A small contrastive image-text model, trained from scratch.
Model: 32-pixel images, encoder moe expert_choice, encoder num experts 32, encoder widths [48, 96, 192], text encoder layers 8, text encoder activation swiglu.
Training: 7400 steps, batches of 256.
Rows from block 7 of the image encoder of a small contrastive image-text model, named by matrix and row number. Rows with one number within an expert belong to one neuron, the router's apart. Each number is 500 + 25 x the weight over its row's rms, rounded and kept within 0 to 999. All counts start at 0. Numbers have three digits each. After the name is the row's rms in percent of the matrix's.
After each expert's rows are labels from the 100 images, of 14848, where the router gives the expert most weight on average: "responds to" is what is common among them. Only what is clearly more common there than usual is listed. The data: made-up waving flags. In brackets: how many of the 100.
# router: router (encoder.blocks.7.mlp.router.weight, 32x96), inputs 0-95
# up: expert up (encoder.blocks.7.mlp.up, 32x96x96), inputs 0-95
# down: expert down (encoder.blocks.7.mlp.down, 32x96x96, transposed), outputs 0-95

# expert 8
router.8 134:501539480480544473540503528496479472502493513479494517517517466510518499541533466504465450515511505446528525467504518521490522518466538506466488538486480485486481461523497478493493543538479479508496483504535528453486530499483468484462463531505526519528525542516524478485463491487499492531
up.0 097:467497531496483523523487537482486451529517513522522494537499516457506483525515530505504505488498530517481532565493450439470465529508504488487528473524500452469491553517497497483507503496499530506528499513516474467469450513509523491513538524464489462522482483516515498539533479486515505485
down.0 095:531563466493471449496523496495486482482494486471495468486497521503524481473510510515482514532447474492489528446516507488479518490438467486561475453476477470534499525521486509528500525467490482483527504534514475513490559518503498496528473480510500514478521446476502509482486520498487507500
up.1 091:508499507542540475468478497533503504509477496512492515532517450472497517512517458522483481478515586476530493479538507531532495486503449475523474498530513512517529501449494512486488489467535517484520489513488529494552504526496492538507544515505464529502518505504542513456475497525519493483
down.1 091:490514506526540495495460528479534488494493530478528523529474514521475515497487495504488456466501496506502499486505489547500490503496515449480544547481540518448510494557526504520485504518459476459474492476498506513493513477530484440513535502514537500550506548481510508497473485457476508532
up.2 093:486504495523502478498538491483486510496478507474500490497490487504518438529507525481462515483452495487477467521498518538508502493511484528539532473512525555560510491515493473543496526448499495514479457493481498522491505486503487476481448511513498551424511515535524521513532491497455486509
down.2 097:501525498494517491508502470565522493506506477506498495446490487482500514446448535472471487490513496522486479474517479450463505503477498489478482480521524536524489485504470504516525498437505526524467513531532507457501487474503490531530482488471514499535500491513470526486535527502557555478
responds to: orange (100); plain field (67); corner square (28)

# expert 7
router.7 097:498466518504485493485535457520489521517453514489460527535513513485464513528473512494496529500519468528488481534526484486546454495497498488536536477516527515500474452498501519544500518521473509496481526489486470553504495498559511488546490479449493511530550528523510483494487511523543506479
up.0 127:525471478502511491523515484474474531453477489490468527517508514508502534519447501513482549515529476515437516506529500478506482509465507506481519490498536491464493496475488568496522472492471523464534510507492508511506527472533530434523473526475467513503516516538452493483480471488516484496
down.0 111:529471492482503456465488441455478487497491447488501497474530538487472529517490502488508583468477533550478489499459471500430509532498527468534489472509482489486506508464497515437512509478516492501506516498481476477503534511500509496509505515474490499523520514532484506474512503494499512507
up.1 100:503502503511534473443468480462486494446517478475475533517514478459489502508489493530487513475504474523452491527514463510465514525510537462525520496484486527516462469526486458504508472529489545497491525519459534506509524465456486507472480497519530472487553459509513526501485519501513531500
down.1 102:511519483491471476440502510495506498509479518512465490529501499495540518522513522481526531468508470503494470495506506506462456516527488513530506510523521483508496461499528478509492466510479478458537552474485551519490523515496516466527561505452505550462490502520517501524497517511529458559
up.2 090:512482492493543495495468478467526456517472465493538530521500453481515493509510497497512485520511517490519538484515553510462536498502515482532455540497472476526515468534498473462507516496523503561490480485480513495462558515487483531514467551523553526509501505516503516513509466473492506489
down.2 110:469448533489500481486478501485470493452519502502512502537507507525534501587490478480471516488475535543465526468496516546535526509494495517476528508528493487500485515523520461538531481471475491486468513455494463521506481498479513489515489525520524503546501471482491487513499448496487528479
responds to: grey (59); plain field (40)

# expert 18
router.18 102:472491554486458516489477447539492511484524500515527503473482482473466468506510520490507491507511488477505468527496501471540484509559508525514515512517533531523480477459480527510473525479482536497490512458474470523484524487539507525484504479484543497535545512462526498490538557515494481475
up.0 105:488475541485502507499472496499495511510493524528482522548468498454535474466498513517451522562570491513507486532537478522540506458521507476504512512500533514520467522484527499497485503499459536516505506488485499506513529517513451485535504496477540490507503453550484476527483526506478510466
down.0 090:505490521483517504470507483506460467491494480549491486524508466504460493499463496519518544494470476482462495501488541466490519557481519547517502518517513498499462511504487490535530515498516529474535532503570531540510518498525512524504492471532508521487499499468463493516517526489489421502
up.1 089:515490480473441445495502491528475500501508508527493469465471512474514508481505479476534497515468515438491553462501489461489491491525507502467535506514456510503472542453529523503521492474447532504548487539487494477527533491483495505520484516499476520510496490479456506487507526486530537507
down.1 112:466482526550481460511466507516543517533518518467493539507529542485535520529515482522484490524533491493476489483484487443535509475510503489495521489478488510489466476479526495513501536473490489479477469473474505542485553498517507514536518522516456481458512532517496523478517540452500487532
up.2 109:489454525495498533536530490519499480516497489524511500525502455502513539536538456513519486508525499472481516479509478493487500500481483522490460549495520544524463487526474466509505517461495511480538488526523519458556459488533494467526472452514502470454452496489507512525480492519532493502
down.2 095:502489501519457495480495489509489478503508485555498500486481524482485526462511503485464475512518496507483482473535508498530533479543563473505510498502474528503491546536562490543450489478493518478519482522520526482480434488503448497466503474499491503525509522495477527539475459469482495486
responds to: plain field (95); emblem: no emblem (73); black (46)

# expert 28
router.28 095:480486526520493469504509482514478531513505515485467470487477453451468489513486488550492513454480475492457519483509504463496484484560480514527498481482545526547484505522489538523527518474474551481516530507478458508471519485468461488517527499499501514480522519536528490475530509486535499533
up.0 092:496456468509484489472464464537468487493485487528485461477470531503467524470483532499473524513477508495483494508460507560505533489479449535531525486546502524480453506523476528492469526522479514491506484477460541488515539488533476530484489521513494492471527547504518518499477522479519499486
down.0 087:504499486512479487488473532531531502512506515500500521503480503491460535477511498511521507505536535510498501521473499539514471469552468509485467520496548481473525506494499494541479525485501526552505482485466510497517446502485502518518482485534491494558463514470583472459504496487532532535
up.1 100:488548513499479504493527465517451536468498492498496518537494517497496493444509441516544483534504482439486538478541477514477517478486509531523474543502496539504448500526474490521524512513500525507493540557515502464517497487477467514511499523512497465497464521506502532475502492485530489506
down.1 106:492494456530517497518512462509484474504481503534448513535533518520482473503496508498525527491519505507521416492442501505506472546481477508501480541550480487505527504478487536548508458492492517504457503521472499496552519485511486520486484491523518512488509454496479524473492522504530539492
up.2 103:513522484518526490540482536494479501507496481492523521489496493464514517541509504523478480483478529492499548504521425476465478452494488530536493514479542489517503457515483480485506488461490482497522536451489445469482525509485518531515516530504480548472487464536465495526462523488501501493
down.2 097:538466541467502564447497531513492504479491522512509511505496523468494511503481538437508543470529515499536505445509500505514485474474470489535489537521505482468489464478504519525509490477524493495480496538555523488427486475499534510488494470474492516512494482487495498513504499484487498463
responds to: emblem: no emblem (80); black (46); two vertical bands (26); three vertical bands (25)

# expert 23
router.23 128:528505490506504485546494489513504488525509507534496492502482529515467485529457535499497517493543478487467521525536524477487472464482498526453460456515498501496491527504479452464532483489493466532511491545532527469514504484454490523523481521523514523520460509508471508536473493462552539469
up.0 090:514499496531475512552522520517474518493480460540503532479500519518500544496502457506519533480492561481505488504514477540474458487488482506498476470455466508495516510512562530484534526519502464516506475526524547505450477483490559496496514511511511509496486504493505536504528506470539491535
down.0 086:483531495513518518514520514521495521542530514530507489469477528529481498551497484527553523487531491524530532473495525488497556499455511514450521479493512500513469482487471499466468527473496467545493514500474514479462488533486507534546469504489518530465513486474480524476457481459494520494
up.1 085:492504518526471481545490517486517469454471545530493468553532484516491496510521524544503462468488524500484506469479463469501500481492551524492478492497471474515548475487477509507474526493471521461489520525501505525491523496511468533503496514482497494425501526532543449517505515498507517519
down.1 083:475508476511500512535487478458525504519482487476549476502513525530508477480510490501544538478514561478418491496522484464508509503539472498523527480483506512503509518556460504509483543532511505520521512499490489509482488491477527500508478479514467469460510534511507494507565503504532461524
up.2 097:498508521532490490546480514461507483536490494519548500517473529504527531513513527452533502472507501535497517507506484480482477495482487514521498487511462524493466474531484510458550510478487506475560509515474524508490479531485469480502535550482516507536470507462467559541513509497483470534
down.2 091:484531512496512477526523521478492506531511480500480475493471500510529484505450455543483482484514498509543518506483518481482540493482488499498483421533457480514473513480497484484501523551481528531496539546461528502477511529481485528483490543514483539503475484501500486457464469484533521473
responds to: pink (99); plain field (29)

# expert 26
router.26 097:532469544524478491457490481502508510507468452536524490460468507449496498487505488503533514531525534497525517514520466512464518477517521468480456451509508522493506486482493556500476479481474533528511481507500494513504505513533482544498506488506548527518517494518537515490462537530468471458
up.0 093:555503485501446513474494507523532458478480449473484491515543482459497523450528507536520521514513520558506485505530494531508520464488498475541482490490485488493475484500488496503517476480456487536531470513521531500510512470503458499470518472532464547506471514465501503513459488484497493517
down.0 094:478512500477490540498477532489534487499504462493534472474486518490516500451505522502577471547490490488488498483512467507496522476492512534568503478519508522516512481513465484516475504529491511510477485516521491464472482497494543485561532475462482554453474473464509481485514507513489510489
up.1 109:459532525492513470474516527515493515525516475509484513523536497528505450494523519459480488490544548463529506497506523504563520511536480507500492536540493503452442512500508498505505478506535490546478482519506469501483494526521496487480540473535551498523483509473469500496450475498498503476
down.1 104:485480546511527477465544522483499521464454438514485467531495469515515523489514532488492486456469473499460523514495505487519514528505502491532485545454522501497484477556486471507543478498472520509522489558486511501511510492510482487491506504490514511530520484561495486509528539489492456512
up.2 087:531527450500497472507522478477522514450523487511480542528510528449474493494529461533477519492526541464547504538484487500486481508472513498510517460477468507517518494486494494543523476460510522503515500493477493499493406493512519510494489474476514503526528542474527540499489488505491498511
down.2 097:441523503533413496543537529506493482491478478541474515502469465491503475473493513505507491514470463527487508499518512525540471509509529476468467467542477463495465520497472514506530500525515508478496472502534505518539490460456522490524496528468476520490499475487510460497496511522492509484
responds to: blue (100); plain field (63); corner square (25)

# expert 19
router.19 098:460548524494541447479519542462489457496499482493490517510535459454488488474547542505471447481436469487513510510529501502493504489471545514500483490498479487466505512507504524520500516540468480486506479522528521506510500484474476456500499519463495487518508508458525492463531509493509493483
up.0 103:498513433536524500507558515522483513508530498518504493488540516519500517518522505510533473476497508493493492457540554517469472536503461464468505504467474459535518472462482503491503486485476495469488480464513518484504518479489515454475463466499480527477502529522508467475499514538543472502
down.0 094:484492530534525484488523531492500541505472459520539532498479479487500529498514466518412501488477484450567512487505465534549492525480486539532471518518459469499484492515524469503485472526463542503522470504514514529508501491483480500529476494514510502510486495478491502473513512503503473472
up.1 097:488464542476487484520470511546466519515454526496489542477457526508503491536532516512513522471492528470526464508490513492522496474528515529522487503513507486491527516497524521536470492532521500488520458459456526457497460478506507523492512477504482497507508538490508469560449504528491548508
down.1 110:497474519518488516520470468493532527507530496491533511501531505476471470501501511498503505495532504552507493527472507478478509496485488472490562522547519518489514512491540522489503525479533502455501500455506446478490519469482472431530482513449482524491521565496505483503518498472524507544
up.2 094:472489513492562511519497503522489542517515515483460489519509488529485457516466538490455486537504503531516510484476505541524540504496533571504535497531487490514514496494484473499504569498474523503520496498510501494504511508517489497522509524453498511478425506514468501524476489445508495470
down.2 089:523521515476497487536510494454513489480526509484539484478529489513473494486529477471489503515488508525482512475510497469538509523482497503492537473451522484538492540489481484551474479505467533473535496506498548497523494527563505545482504464461474481521520488500483521495570454476503496485
responds to: red (85); orange (81); emblem: no emblem (77); many stripes (31)

# expert 2
router.2 111:474451537473446507526497500511481501523515524461505484479466493499502500479525515481503505526477470507492467524481509518539479509578460494513528498500523538547487484495512489526511507508499560487471527478508448546491538508507496529474511456469509512527489518488516479471523526480528479482
up.0 103:511509457472518488521502466492460533528487532510501461505496468508500548525542552485472486528503466507502459499546457507506506483476534502466509490485479544506528484533516520505490537505501514506477489501485486520455499489469520488504460552473518523475513493514583488513522513502517478503
down.0 101:495484489493482519499492470535520490495527517495531496453476469449481517533470466519529458426479533489489478517475493490470490486503469505477527484504538496471498519477538525486518477506518543524519456458494504515477515502537467521507488489464494503477472552498510486515498519460546524474
up.1 105:487490532489529464532516497525507470520497443511501508497465491505490496507528467500522491490527510514470533532474514503490462440541503508539465524552472485506469452495491524507502481537441488482480518450509527517474492511509499503482468490521547477513508530494504493450457519514488533500
down.1 099:500527478466511494462487525523518500553486518555526488510534486496486496456524519460517501503527491483514508467494435509519499497453479557524497489474485423457523497527511481498515492489481476529523475539501525518489499513498524502466487508502500509484493450467480530494483500466488519466
up.2 094:527485471488471502560492492463497505493463524477503455477473485536507531532473510479461530469556462505516490534477520527534507494502494431443500506535522526503513481538485539540476492489487497535498531457504493492499531512473472501504499468508489494532496483504505512527473508497528492519
down.2 106:484512508498514492469499468478468503504485502462538535531443492491470514465542484561498475482477506485489534478508508512516486507509415521518527496504483544507451519524538495513488520482480506473490493490457485518508502486520529518512502489471446517503512531534507519514528519463512516545
responds to: grey (79); plain field (75)